From a checkpoint of a small audio captioner.
Training: soap at rate 0.0042, batches of 64.
Data: trained on synthesised imitations of 52 everyday sounds, one a clip, 4.8 epochs.
Rows from block 4 of the text decoder, named by matrix and row number. Rows with one number belong to one neuron. Each number is 500 + 25 x the weight over its row's rms, rounded and kept within 0 to 999. All counts start at 0. Numbers have three digits each. After the name is the row's rms in percent of the matrix's.
# gate: MLP gate (decoder.blocks.4.mlp.gate.weight, 336x128), inputs 0-63
# fc1: MLP up (decoder.blocks.4.mlp.fc1.weight, 336x128), inputs 0-63
# fc2: MLP down (decoder.blocks.4.mlp.fc2.weight, 128x336, transposed), outputs 0-63
gate.63 100:463465423489490499499507506498505493478510463525507468521525448515447518478478474523421500500510517495527518496492521491499518531510506514499500475501448505543497513468504507491471515472482497
fc1.63 110:528481525495535509522500496504494537475527511512463466512511464489485529526499546486497486544486505549532496446512533480487481516523517469513524483451482506535512457487543505518520485495475521
fc2.63 106:505523483500505523532487488477475512482546520475460523509490528452549480540485418512481461536535513499468503468481472475501504513470536508490478514515520476481495492484493518530512530472454517
gate.64 113:474493503488462496488517547523502508497500493458480515532538498470535491481513475520520508494491480464509530549510524477478436486445479474493518524486536463462509497521488457463456486482508487
fc1.64 099:469504461575512472490468556518470480521481503498523553526478486496539488432521451478502498487514468506488496483482475518489478541477497484551505494540479483459532515511502513503504486496495527
fc2.64 099:524489451514557512493456481463491472529546513498508525496453555530501505459471546499506490544513532495526488486498500499501557514523511492455470513493501512487498470475449495478497547535516473
gate.65 100:458478525517521503524500482522531463472520518494446519461484503504516552513537507506491516504522494502578439475484483474536472480466494476517488535480526510525498521511524470545485466530498470
fc1.65 097:497499478520467477494504552507515495507513480491469550471517476473512485554522496485510469538476500531470529535541510531463493475507500512489533462533486514444462544562530472503508502496522506
fc2.65 103:509483510505487473497544475498489480499495463549518487517553491479496470438474523564533513494549507476530515513520528468514466494511521494522467536519506500531500537510505527493455486507529506
gate.66 092:494485497521515483496511517474534526508451495523510489471470510551518466500489486440518519511502554472504491522501547470497515484529515469524519551500547472530488502451512527509555487526495471
fc1.66 089:493525480465477483488490481495472475466511505494491510488491478483525529447501486512498511501479501533493483488535514548514476521474535544519476454494492459523541540532489477477527437519496527
fc2.66 097:452474482510471491481492488526453474500531441530506504503499472493523458510474517554518480530487477510503472508493516521516516491518524508519507522509516501513492516518510475523484475452496509
gate.67 099:518518538513498486478505505479470524502486519509478524434541472534483485469488495527554507501481507541508549534527519503531525491502494482481505501496523543481513519518491488517459509502481513
fc1.67 104:510516482524435521483475496522477501532492500526494483512500496504519526496495515478512477491492505517504489526559511468546514497486487480477458455560520513523504522495505518487493499500499510
fc2.67 113:519482495460490512521459459506551447519481516543495503544516506509488516492488490509525459493505507462529524484496477466458499495513519478533546507485499466514465489517524546505457496541488502
gate.68 103:522492508521482499514511490466512546521522495511538474522494495547516513501522516466510510530507483506510546484471498540475519477501519517477486487454485473505535449505499491508496503475541519
fc1.68 108:473530528497478479505540484537465468474525485493468521500509521515501489456521464539525449496510492508479490503455508488486496506533540499525503518532514489514523487474475525494494475501489501
fc2.68 104:516490512495489512526493554458448466521510505502521490558508497460504477481496474490526529526495481515488526489484485513523509448505522541486495460507503483559515501498508463515483459441494554
gate.69 102:516511503465498503490482491506525542458491511462524499455480456487507515490502468506477446500553480490455524468526538513493482513529444503492495462486537508482490549505517526507505527485506500
fc1.69 100:491480543463514485501528510496549503459555538493494457499495532466565525481503499504523514502523488498491471464524482501456518500498524495518509458485495550492491501521506524454568477463501498
fc2.69 110:485527532509532545488520461508484509473478472472514515443493518476481522518508491463494463498486551525521489471466488497508541501469511515468518502510482511497515500474477492506503481534494541
gate.70 098:481494505498518482494480523503478527446509506521505482475456489492512498495539463486489506495510471532522450520449471526486510530491502522481494491523496483520479479504527520500549486539494447
fc1.70 101:513488454492495558484527505463514486508568467525496474477508438463522489507494519503518480494453527503537501494528491522536522453503468521515494502511486517488482520498484510537538506512460527
fc2.70 095:451477492524546529502488515526464482467510530485505547515450550455522506483489492508498507516532512462489471482537513523468477527508509494511468490504486516495482503503519522575461497485521551
gate.71 092:487509509508509474531478499516479510490484473567566529434529514496534501482443443509499464506507488508465514526504503489473514510492487492528473511512484522462508453530482489477512492478534509
fc1.71 085:541516471499465520499489497485498497463474535511555501531488479449490513496479524502538517477506480498503520477469506490519497503486484505522530538506463507457500494533516469500490507495492483
fc2.71 092:451507521499481497457492501515530528488470497517474486484502529522493521532492509556477469516517475482523495511553507570499491534516481511543489505516484502546504510496498560486490486493458535
gate.72 102:517526504521510498514492505470483529455495503536483499527509483482518529514501499480479504546494505517516491530520501494488507513535495489504502492507524501535520513494528524510540454483492550
fc1.72 107:483536505554481495448484502513514476479521498525490507491507505521534519545491519482469470525484470493481507473528522504489499512533491532481472458482492522516540521477517554494494462485461503
fc2.72 096:508505507473513531495544536501470462496480538482546534507501467507476490491483483465505487499481512536469518528480523489501492449538543486497473515506506490459523502512490539511538483496511486
gate.73 092:467509492537470499524505492534499494487505470490476511509490518482494485518517506481538515483498460549505463526445524498486530508468499514480524520460484504550492457467494509481498468515518500
fc1.73 087:496504473477511488492477545480470536527480509490465506534495505574510511511472473524500530498510495529498542502504479505515451513497503525507479512491547483473456525485468505519507510517486496
fc2.73 092:502478490464509471484491511498493501506473446488496519498510514482483521508488476485531492484480491463492494485493494477482511547474479527551543536518447529518542463484519468537503507516519491
gate.74 100:507486466550499522495527472510501504549466509503522480490484524497469508494486507501470499460506518491529498502486490544483473502463476512506522477476480466500461486488481469553509478492446572
fc1.74 097:470508561426507491513503517465523552446530500496489522478506496532524480502485486498520441511482439470490523505480477514512498474534496487523487495514475537486505503544496488494509515508512443
fc2.74 095:504470490467457544538557470521525482495506493496526540462496491545509494541486492478448497528505478475519533525471531473509523503512532474517514509487490510495551545535511481511495502482495475
gate.75 109:502473512490526495475497477462520543472504478495498467480461464489416497503505519529493509483499509524523509467561511500518466486522514511510529504490497483489487550482486474502486442469475498
fc1.75 105:514544478516467466481503526513467462553451521523508542486486524506513519496537532537505496501503488468492525502529515506544490505477503503473488515467506539474532516544512522514487542462505513
fc2.75 123:508516528512504519513492508479502494545534505521519498508518506493483528513490457466555524560500550508514492496497505489488505481462531478524495507541468523487537508447506543540471503525536515
gate.76 083:496504491504501510467504427499496477497486515510518523498519572534480492476497504508525518506469503472532542480531502475511494508502484535483503520479485457537509545536469529463517543477504527
fc1.76 086:463507479496526512525535425498483487533508511499541506505532516503487480484485488532470440411490484478446551490514517507478501512508500510483508532536511512522504486531523481490545523510545487
fc2.76 100:487478538464478500537511459549533508469473452490484529519498502496512489457454515522513511555499499525515464510514526491474492508490478462515510499481500531502481519468462485478538477487527489
gate.77 090:486519478508522487512549491527489490541487539535482529537530531496527484530483499506517531482509478510478497468516468541453515478514455476518503507551502497506483456531538455507510518506557485
fc1.77 095:480532473485450504488530497565503469510493497495487549462489497490492502479520478521532516512528498500511432562488520493509532548499485470494463485508467528474494517517472468480502454496488469
fc2.77 094:533499494472519489521462508497493501521532431471495520482494475493519536534486480502487455475480514526498526477486485492511510487517509521528498497491538482550472450485519528514513555478466524
gate.78 090:514499499505530504532555476498534466501505533491533489520421450502534499533478512466478526494494506523510522532504502575444494454486485521511507484493499484472514499513541459488472469533505511
fc1.78 091:538527515492515459493475477467507520503500495531474484499480490471494535504467488508483527548472539503496486467513488550476533505495511521458514522531491485518494538507500502453438514525488480
fc2.78 091:460524527480456466500506457525537530475486521469523483523515513470466501500444497476540467468478480504543519524495462511502539489502506512492536501510485543499516453522495527476521485491529487
gate.79 100:530540503477503502499468516496507528529532482521514469496459558540485442516466505498534514531492480497532510456528528472519493445503488463460507562545550498544494532492523490533514496441492497
fc1.79 095:557485474499474523522489461504508527515521469484512506469441517465453481469535479520502502496480487502529501503465486528528501511465576548475496501481496513483509500498454494502480468482516511
fc2.79 094:516546505488529480467487506487474487474485525496498522558529535509489488502502473492531446529495479512475505496499511459495505479472519473543521488495478447511549478495519455522488475502517522
gate.80 098:481515520503464487495475465515494483495540481510501513481507521534478519471476509503560445419489494535512483506463448489494543517489481492455517527486489520525489462489468498502477483510503529
fc1.80 101:544497522492506496455495539502481479502444479501556496537526489520496484458494511485529510469487521522520517477492468555467430539492507489557494470516489508463453482506532531510505495475494505
fc2.80 107:473534477461477488476489496476493521504487490499499517508496475506511573510486493539469468494463499460546539506516532528461486494470499499512514480492486531504529462538476523556498479470476520
gate.81 097:515509473527495520541488513537472513504501484504515473473493438572529457492503495532464445474518504517514524531507502506522486519512467548499487505477488528482537483519560463500474464545510489
fc1.81 101:499479444492480496502518475567508502515501501526559491489450470507492502491476507467516487495535481487471489501525513533475478507503490478501488515520456556497453472475508525477492467469530487
fc2.81 096:477524510528482533520511492505519527490505481514552463548512511524501497501535513503449529482479455485501530506505538529530473491527481510478493512467517459475507565507512533507527474519505488
gate.82 102:481542517469512518537512445521499502489476533486519501519497525506469502542461503474491521503539493530494492436488495536449497511483443554460493471504488498519534475494494489487514525505536535
fc1.82 101:496540508436561472488509498501475517463473511476526516513491517493495519482506557498510529528499508491439492443530492521474534480480473492497499456501526491504512470518508529490510543494488538
fc2.82 096:482455501520473517492560506503536497518495510509506539513502486487507469502488503501508457481511528517555514501474494475442465502493556509460475504496475517529518496480528534478525475522542530
gate.83 103:497451489498545540496470457544527487454517515513504488476509433512501536490512509475529494514507523530497484527470518509499486460514476548523465479463485537488482543522501500468491513513476476
fc1.83 109:490495471501517494490498490511534539501504510492535473488487490497462510471490499470472459496516534529515492505527498563476511557527442512525492503499531504497489515514519506524523480405507514
fc2.83 105:508513469490502499487500519525489467497522533453516473448448475505480507484504496533453466514488498528494494519518527476472517537484492522457520506507481496514555465503497521499518510520530456
gate.84 113:524498500484551499492504493525474539422522479498508460527463463505448495528492501472507541525496497491528465519479481510485500506462471485508501483527529459517494503484514475463422447517516520
fc1.84 122:502462498504494540488498518496530529491522484499499450497508512466485569483507531472497494505474492501527510537514509505495495500518539483466508544484498503524542529468509479517509501461505481
fc2.84 121:488504475524504503499525482495528489487454468462485513482478502494500510477499512567491520490477484508505492459520517507472485493495434522481548486487561515508496508489500514494507504455440503
gate.85 108:536494502474473555474510519516490492491490481452524539515503501476538514478502519465557491518515491474502471471473506453507555501500503492486451557508465521476463485472497468510493553509481490
fc1.85 097:496523511479483510542510501561520485500501526495546511493495495503484499501497460458480482542524481486486511509496511483463488494453564519490483507537531522508503435438514504449533484462514538
fc2.85 113:481478437498493519509499524504474523498520535523443517471484524519499499471494505536511519516511527529513485462494480509463508473484505508457482531489509511494491508543526470517528551498478476
gate.86 104:510483478490512508498485495512449505517494529481460504550487483513504526495487488468498477510489477507522463513478525518502493544503477541504480495489477541476481515486479480492485490526532515
fc1.86 113:503519548535482469502543477491474471506503511552511498519441505520515530506534492508501510460501536475499519500516499468511505532479537458436494526489485444472480513483535506528470497510489493
fc2.86 107:524474500489511489472470539489483477511519423510501485509443553487471441482488512490476497524478511487484506518508533516497512483459535522476522515496467496511484513467494521502534451544514540
gate.87 107:480514506500511470520529472470521515461474487472487474511461522494552497535479513510516508463515510475466442492482496466452517458465510516486491497532491511527531487481475530539508522508523522
fc1.87 102:519478475483563489526467547492471528471489489477520499513464498496475508499520498508484496450490475430516483531469506470493499486512521498483524512514487492524477516460510486489453565492510520
fc2.87 100:481506527508509489534483451465493522454500415508531516490489497508497481511513503575488510502507494496508494518496524504501488532521497525455496558450509520546485527444475474496473502554506527
gate.88 102:482465487472500502552492472472521507504554500475494470513488511501493524459499502486490523499531484443506499490428480496474490508515511489477482474541483497487459466433475501492461512478505481
fc1.88 095:509546505514469460472488531482493539494509525510508499469508556495471507460493462511472502484509521548459426486525501487506520495478486487490496501485482485547502517488478539510515509475490506
fc2.88 110:518445483492487560528539484536488480503494526499487491523481445528473492515469493528492491522507500470499503481497515515480503502520509494503498526531498513529446474498509415485473541471530535
gate.89 096:513489490498505489512462508524468481541470480517506478508527529511521481525481458549485499530528500537473521506479524495511512471512486474497512516495562468474536540539536471521531494536479498
fc1.89 096:501543500504540530506497509521494513454545485516547482488493508510483550537501496469491479496505504477468511517498510472523521526457456511559495482488499488516503526519511468557528523475520501
fc2.89 098:519503500486515516482491543573493530518464528482478464531515506448512455495444487480503532462499474489476442502478533543485484499504506518485533524514495493526514476494463470443496494472472541
gate.90 100:468540455496532484531541479513467517506476483483492536486482491539519504489489531504551505478471447457476516511480502477533496525498514503482467471482509492484509469474521484506509523501465563
fc1.90 089:486503471470527501474541537512495501550455503514509530500505499476484502460498518531514500533510518492502515535503505503509485503499515513541556529499491440439481497531487495477490518485530515
fc2.90 096:497513534532477520480479471509479511516509453478522501476518534521498524477512555505492493502452480531510512516554493505553511510489493497510467479545505519520556552513497480515500500550524497
gate.91 106:443488501548490503449507450458432508484520518504470522546489496501527476529515480535464490514532501505493517497465545483492488469501508527486520513473518523516539492520473509499501450495496496
fc1.91 100:497532462521518485524515534477531515514505512496518456541540494505477494508458498509523518506472462481487501463520501506500483509515480493533514507503481508506488490464516501477479543535488449
fc2.91 086:551456531502517507485454474505493543525496483510501512510455517520481526486537441488535474499511495495506470478552532490515533520494446456519480502487438495500509453507502498489493509499510504
gate.92 091:504494486491506476474504514492498464532514501510521472460521533516523474506512520479519482514560481458507488499463485511519480531535509457515458545501533527538485490473529496493498430515518505
fc1.92 093:472525491489522457498514498562436510480484492480505533551510514499498518479507490497488538482531505479464484538546533483505490518501511529501488523497572502493478504516479496467525509515542520
fc2.92 095:499510501473471500483522515504540474525485485501488495428481487527497512536468563541494467535475467505515499489477506527527526464511511491489485501514454463512483530525505481494529428508503492
gate.93 109:483511512480493484528529455546532455486470493490460448539531491495462470498522530525493483513488482484509465514499470467499524495531513537452490494487508505534489514494480519489497531516471512
fc1.93 102:514483445524486491499467541500507497506538504520481534514535420504524499492444488483529554479532484516515518523459491476487491521493498485530542534493461525484502493501503493534478461504492527
fc2.93 109:541533520504502482492453504436469512488549494536471486446439492503523517536539529452487516521532493501479529507524502520537512518482481482497509498516493512472482493503526518518509516507490490
gate.94 098:469526480480530490510503491513439506516527445492486538465493542510486484485527473514461535486481496502483489536502508511539509509532488499509473526502484483463465552471483516519486444473541547
fc1.94 094:496491490509480506492516515491467517499482470549523536507490524481478483492501517518540460484529539467502484523476434519518497482490491549561461510514472534474513481529481485513481510486513480
fc2.94 100:516515492500520527469502490484504482479532516512519515487497469540534510537503535545509504526523496487521497425480516472500466493544539501490518503491514494483501488475532529497434551505449494
gate.95 099:506526435490494518488486547508522514517495510488494541523526511481511498497503498520495553534503524482479502417496505504473507475457480502443518486517489513453465496516494511512506508513463565
fc1.95 094:459500483480494487539487538518499521491553492550487483483499443516530501496560484508534491512508503457534519536475501481499477542509516517533508499511481518467544503516514481520512554514546472
fc2.95 094:535501510488507516531520506480553469439503474522527531481486503531511475559492469500489467494503502503536497495493490534524540572528551506468507508488555514478486516478541553510493504514507507
gate.96 104:464462529525517479486534482510533515481497555515532477453486486522476520475483491497488530483483492511505480493469483477540481526471490512483494513495490517468499482496480475482493491468510508
fc1.96 103:492526461497489471471547507511513489498504496528496529498520486483495452535456508488525492496506537516522504529533459560499514504569513538503489486489460513495504480521500538505520479499502524
fc2.96 091:501498500504475486471497506471467477513491507485548533505535467439518490512523533538521475492552482491480504470522479484546483500523543500514475504500495497512521555516508479523461500439464524
gate.97 096:525496505505504525461477512488454505469500522510567445505464516504484507498507462479463528517489484450492468459514556499515489495471500489487481498537496452488535490498545502526457511523496518
fc1.97 095:508451463463520503487515497527471440532457494488490504512465541465491519511539530465507477450483480517488474461490481466510539479521517561486517495487486491502487481510571480477477509467505477
fc2.97 102:493511504483502535508467497501483515532519499465502458496543497452538505520535511456495472444494535484485526460523510518484501533524487484545496522444523545510530465452460512486511521513500524
gate.98 097:509564473504480462481513488526471534491507469520522503428532494513502419490502507493480471521540462467537518537530468492529464466522447479533489518489478501504494509492515537475493508515504522
fc1.98 100:502538493446460510507508483507489516494484502506485500501527527521477486503495501508480485515487462491475487554508481492513442562527498517496488563480457506491506481498514520481447503497562520
fc2.98 097:490517493480540519461471512480476455489476494523494524482480523517482502568465511504498480500526547485475524480515463516522482488490523471513504501507514497445522442505483481510493497489454452
gate.99 106:470498494485445489508531493478540495530531487501466469541545499462522523532507545537484545526476478467546463507484471463498508540510527484504501477518499530473491525537478519505469486475478480
fc1.99 100:476508536523471498525477499534490512501499489460497509511466491484506529501506474526515517513520504439503497514438509489477478541481497457524522529510496515505500474589485536496481506494478489
fc2.99 123:500551485514534466485483481473467489463552467488488545460490515523532513557574503507479497485510492506518520479487473474514538486506526530454480461471511504475506523461464509536533489529490445
gate.100 101:511468478492486504483516495501516495541457456519474471483480506516532491481464536545523501508520504479521527479488504497511532489496482523470472479493477443544490520511501464470493464528467491
fc1.100 103:515470514467492495525448501508520481455489489467476492519503502521517483516519554498494547514494490454540452527487510469510546490502497465522523495485474501529487461432529505549550482505485485
fc2.100 109:491513517513535492480510510451476534505537524518515527462503487501472483525522510485498526496465518481530497483490504501500541513489536540503488546504486502486542521550503488493505517517521492
gate.101 094:485531528499504465494521508518491514518520527454468466522517492477476472517520475451473480478458502485502507485490537471453519456527491535502482530452480541499483434518492475535483468534449520
fc1.101 099:485522499543470508510511497502487505512489498529546523458465498492521521544507516508513522502521494543513538464451512473502515498480506529437511526532512526450502519497480537525458445468524503
fc2.101 104:485492441506547502506491532527509487534480504546464486475458559476519526495463517483483550536536531460470513537518521498452510485487515475511531535530528495477494529488474517498463487552513513
gate.102 094:536465472525508531516470505464528521438514491508495498507518470496530514518499496503478497519502500538513529481485555491491519479497545510532454528471500504458496561563487495489477513506482529
fc1.102 101:515522542503490492490488510476501512516528482542524520485505495542509492507437509497505429523457499554504467486474485467516486537502513514482517535540517472492527504510480508505478541526508513
fc2.102 097:502503541473510495497467515473523459512490476472515523514545496522497467486497495517488530547572472466513538511463527450510512521513459418494479500460496497491477472532504495514455509447484488
gate.103 096:494478505504459501466508505480548467488492518497515530519500501510486462516479499518526475488506417523460517466483519511493463511524507499475537538502477479505469517537515501503493462524510474
fc1.103 090:513523512506501482517555566488486469495503513539468483513526478501546493555500547504545506482495495505463523479522527492509542539521510465519497507467477458482515484518522503514495460506491505
fc2.103 094:493480523467501515549433519481493465526506500506471557554530531492478511477498467475535520493509488499500477478538455468473454492490503521517472462521455449499557518483516500537488491491538492
gate.104 107:484514527513509533515545458526536469511490516489477495512512496532462478513492512489479455505518487462511470489543481481550461506520517501509474511455524505507483512509534521473522505532505472
fc1.104 103:493532480505505483470532478514523492500505478460465485479524491490495478478495517529475494501450495488478520515508475494477503510507505519468463508496538506538473494516495543498507544533516527
fc2.104 106:482548514519459472466518474511530454509454470440514495485492519512485551478493509485527515460488495500501457499478553443497480491548498532478493508503503510519515510512457518484513501488526499
gate.105 100:521545495495523578479468505490533514552488528532491526525503529533481523537505481462491489462529498531486535496491540484500497521521504479495458518471476527477490543474503485491488509502481503
fc1.105 090:537513483488495477466469461480535504476493496510509498463480491524509476477491497478484478485481529508494557521465496476483498454503477524521505538546548532469485476552497466495485508443445478
fc2.105 088:478561528513526499494524482498502479499507512493475523485503495550503489503472494496482514533497524471482501474483473517481495478523461463545506560490487545488513495470492548497470488520515493
gate.106 091:486506527522511496533482480489497474464468494492492525476484550522478498532528498520501510500473495494501496557478499531541472499538492458513491496458489482530485470542503496485479504493517453
fc1.106 096:477482462486499532529498515497541489472530482507502447508492494507483521521477497468501518516506505504465507499523502515501469532532489530499543500501540518526494500481538523543504486495469510
fc2.106 094:499504530493507512498502511507457474508517517511504528508483487482467465506543529520490529447476515481483521484483554478508489497466471488519470542512497512479461518527514490418513472534543493
gate.107 095:490463449542504483486484471451531453502481530465497502489470483473488493521477480485532497512459492479512541494509554515449520496495471485470468491499537493521471533531503484507521508491459491
fc1.107 094:544504499478508493501470536523518516492447501485485476526529512505506507496546506494491530451532526499507540525499490492529491475535518510495497493475466490476444500486520521538510522524484500
fc2.107 105:536440531483559506515529506519534488495554513546529474508477494507495489482533498499472486516485470489494505481447492523484493530500502477507483506545485495460531531484508455465506530526496491
gate.108 098:465479489499462480519501538512485479488520537480478480497495508519475495499522500516516465466508451494503531505490469469534483501497559520520480501503503486510512506466490484503507544529477531
fc1.108 097:528515500467521503552474492525509484481488537501515457470509499495434509545477543467489490530504492529470502492513542515539499521508482492513491529469504526511500471503488454470503493506513527
fc2.108 109:510462487492515515494515532481475506468520469510467525470473485482521470510508428548488488518490533495501513490520496484503482517520507507527499485498562538480515439452504487458468502520478452
gate.109 108:527448514511478509501505510504520496515521483479532459488440527505503531475518537505484523499506510478488525479551523470500510478527515510537485550504522549505468456475529487499507439508497485
fc1.109 119:446477463474516510496521571474457479522482527460546504511493506525504531567507507500505507491500536500488508488542441508498534491546506471527522520532523453499476492469487488493473472498489515
fc2.109 110:505515487490496515498476492502481505505503507481560451468523539486501531507504503477527543514483542479497509492568497539533534489527512495524507542496514515454494529498492513508522513508495481
gate.110 091:486531588509481484486484487513491517470569487485502505511505519506480488516508498503481514478529512498503507499497497524471491507529478549512525539484464478494456475441499498489485471494501523
fc1.110 093:492483512518501476515502490506537491512546522459451494528537483493494453509494509553509503525504491478530515533490499506498453459488494480490495517477518511543497499547537480469532493511485492
fc2.110 087:506521515502485475481521543505517491447464491481475516527513513530469476474479506483492522490495479471462540499537479512536500515529522499502469484496511531472537499517497504496532469494459508
gate.111 096:483530539463494499468456482454534514482523551497521508507503520505500495479520518538484499543498528501507497515520520516476478485471482502495482508524533485501508516433502503474488543502521484
fc1.111 103:519490506528545485501515508485480485460487508550525507495483471494475495466475495522509512497439535542501482527502489504489526507482514540537487435507483476497479540500477526486515508481447537
fc2.111 103:463506491465497531478511480478473542523483500491467489497518500524506506517551493465536509501526511496505504466469445518521482503522525524504545493511458507516546499527509504486526507510500478
gate.112 090:509520470506522504491451536552458481533486492525485472478545511505515524478448452542474565500525498465455533513501499484514519502478505547521505474521502488504484446506497461514515489496487538
fc1.112 099:454490506493507525495496457522495493538542480477515548492494516506542474480496446506534532528515494487466474547504500477502512498512460533536479457498482510478539475526473478494523518504527489
fc2.112 101:549494495490536468496504505508535547489472522475530532516481461478499493504514482456494474472495504503537499483461498507471538521504551517539486518517468490529474508486562526488469551512494515
gate.113 095:510521547507486498482471474472548536514504509555493501479552524525480504512466496505527482466489515490456535478477468487434476520524462467500466528488531515530504480521500501521507517477520489
fc1.113 098:503487446466457514539519463530466522454535471476452467517472462462477547516484490549495507533496437524504460525493508516539490481487524517475494473489490496525513525519446506487506494507504511
fc2.113 093:454471483479478485500512509494470470475545494506499520473529497493468483490502501547542484481520497502489488487499517445494505501503467483508530465507494490527492539534550451518498482500483519
gate.114 090:498504514517505468520515481524479503515520492485461483498510482540471518507507474497479461535461475513488486486466476536495511511472501501536442459475512517461505458498480474518513484515563509
fc1.114 082:509508494514489482518544514507506515513510484523497501487508535514509490482503494482507487495483554477479495533483509477463499485492479479504445460504513530482538460482512507454546444535472485
fc2.114 085:505502502444487523506507499523468481529535502498515508489488485534459523520491466485481529500508482535521517499456539530496542468496475514535493501484493432488528462547553550529499521512475468
gate.115 117:448480522505492499477489546464469509501466546500513511482474500505480499487503518484503506534538505522517516517518490513469517490518490563536496497507550454530450495527462499512503471511506508
fc1.115 131:454468487519484517469521526481496473528502548495531505479502526480507530484498521505502556507521513495488491537505504468461498482518520516506502503546550487498493505526438533503460443525484457
fc2.115 098:468555492494480504483559507556470496499523506505527524502490500521520493486513468500512511524481511534476470575469493511497484494482514494485473490501528495482497512501490495459504510469536467
gate.116 101:506465483514537552521473487527494509501477508475535484454469503495494508489495516486512501537482503544463505480497518510477515459511466471514487480540473505481450512498519468481521464485532536
fc1.116 091:483499511524499520454477481452506544509514482472469477480484494466482513543467494497459481495498504495544501540439474513552492472507476520521513480509467494514471517479514490482487467476468459
fc2.116 090:475497492485515476481521467532488482493523469511499520493480507483452509448561542513507496478519524481472556475482477463493460478517469497488522512486515498502529549515467473473526515507517477
gate.117 101:516488490501515497489443482513498488511525487462504453492520487511480469546492483495488480507494529533478519406500515459506514431476479499498510524515499513472504495433497455497512510512441496
fc1.117 104:488512545487492496483534515485507467514477509539492534509498499502542526483528511488490484509517534451546472530450461475494543508521498512513513524473505479507507499561512480490498549513502465
fc2.117 111:492467465476461480509500515480473475447474521482524530492519462503538527519500501482536553523461457468522500521478537506512511554503482506491541503475452511478542452489532498521507480485534515
gate.118 092:475537531519497492482519532497533491518523507526509494532503513524508480542469548496485530518539465479528507524519524480508513474486496497539542549484544531494465479480461455500536492507476482
fc1.118 099:490506465513468525500502503527496530508485514492497472468460538516510523500515478490485512463520488556457528476532484512492440470504514505449533507537479513508486532477504475506457463495529507
fc2.118 091:502452484481485494535502566495492445533511475498541481487498528474486492496496527495550547518509513471468481526541518448494470492498487452501497530511548489495482543508468501504467501481505487
gate.119 103:521492513514491530484500490504512486534469517531498500517520515482496540513504497512473526497509520485498516427496503452469499471433472481468492528481503464505455472469478500476500484520493532
fc1.119 105:503492468518480476481502475498522507560477475514469494500524556457492499535514522499505471472496498557496503505497486478516512484468472509512521473498492484473471502493500499519510448475450545
fc2.119 096:535502504528511528494467514510485505548462527492467514510488469506501514508508516504489508528513521513433479473503500548508476469510479500471490511481510483480435507504460493477528464480509543
gate.120 103:488463486535509477478517473501544533506464519495472452510527513491543500511491512465492487513521496510498465519508513494506548500540488482518499484499527510519516557461492471493498504526541540
fc1.120 096:479493465480493520522507473483510535549518514487521489488555482468490469489515488503477489517548522491515550504444502527524522476535473477466492517487492507522513478472491488519500495507485513
fc2.120 106:508487528502489481531470481524532546520524497547508482469501515484505507473542534524512519527515507465490494473526511512484471520473481476525560498518462527502490539498507470494483533486523526
gate.121 113:516482509487499481538530488449492493477473534504519471540482487485504487537486469458556525485490500508502499501490498492506515459502520498485471488535501489467484514530480536474511441531498471
fc1.121 101:521485505483527523478567513539476529491510493536465537475490525478528498461502494497495510495495497475442485483486495521510530527479519500518461490485494531490525446498530508503493512526542532
fc2.121 100:474523505497475432491500497495523510534473459531531528510551498515542503528459506465463473532496545508496541509533461469477516482515496444522551527491479483545522490482471474466510473480482508
gate.122 081:483527536554518510483478496506505509520451540539509475493478521537518472500495468474510509488503470479464495500498530499487483537470476460477501465508497481502504500509501480534474486521477496
fc1.122 082:486476453527483545494504453494493469489475502482478513505514479486537521495503523486497510481530449557491483512526479492499509481497493496491501483546493499521489552500480517473483517489453534
fc2.122 086:491507517476504495506478527481472504529485467472486500531500534423474499492490521552507500456534520490492469454495530511481500483520497489459483490550503473497464483487477535502513496493473554
gate.123 100:502470491477563508490474495514524501502474510492520527482517485486533519454485473494498479529530479530516485518484490495497497493491486500510513531486528524463509483501517444461521489547514538
fc1.123 093:463482486503521528502481510499479465473494485488524483522484457547533527522484498481521514490505498478513472464523478505480454527480515493453493501478474453475541537493577514482453506492535483
fc2.123 098:499519507546525536511485502487537456491503528525509468491526518526490564487458534539535517499474510480485476511489509476511487512529475512526525481522521536523484516519480499525484529491507480
gate.124 088:453502471538507473501484522531477523511475461501509481530512493469507507495493481525482482494541505482518453522470475518495484464471478497521491498483522488473478554506488483474493471453458504
fc1.124 091:521480486479498520548524518492503486474482499472512531483524446490515519457506494479522539547509448530475482483500555489432510464507544518495496479509511481499528515509536479494516571523475502
fc2.124 090:470514531516514508505450472497498488472492463493517480504461523485558501535571539476436501529492500480526489508506511519530547527501508485454509466505492545493501491516476485538486486521499518
gate.125 098:536503488496517539511491532499528488531502477549501539527499469476478499538488498451507476455519508500499475485493510480495503481555494459512481515468496503458477554540514511499458511505482538
fc1.125 094:514520496501513488464459491509534534483528515472487515499488530494520533544520466523503556569494493435529545533528473517519539504486500515489475486512473545490513518532514540478491504497485452
fc2.125 096:521541510512490532558523480515476499463488521484525524506507502482523486485508494539549519480530508523480495489497566523496499526518534509513505510514496511554525503478489522464548515478540459
gate.126 099:452491509521464468475452479468538492524523446491524494508520510481488471472487507441486513459520448522546533493534485495517505534540506504530483534501513484522455512505505502530569520461501508
fc1.126 098:503459516511509535459477551484479536459439490483505545545461522488493502524505487549485492478494517501513547511484535474500507499487470519490493528504487436543495530518526484507466522483478461
fc2.126 105:518501506502494532531574461534515505512552517503508506498545493544523531528515514505473498499493492498493487543527463516500523475468508464527532520555521534505508491457510457470476507527516498
gate.127 084:456507490492516518515490446525511487490496522480533508477535492533498503516494500511506457545491490479467519520505496509517449533500509505425481491471497516525457540491545509488519545545544507
fc1.127 087:480479472497459491475470509497545517538476503468511493434515513542477496483540486533464500516530488488517512485494478493511511521498526490505477521501551509528494484521540532475524540490493531
fc2.127 089:475518505483497502511544508505534474498483523502467490533504519511478514456485516541509517528432486524478451544497480449466493491509502517463488489470488497484526495518446488539503461499491500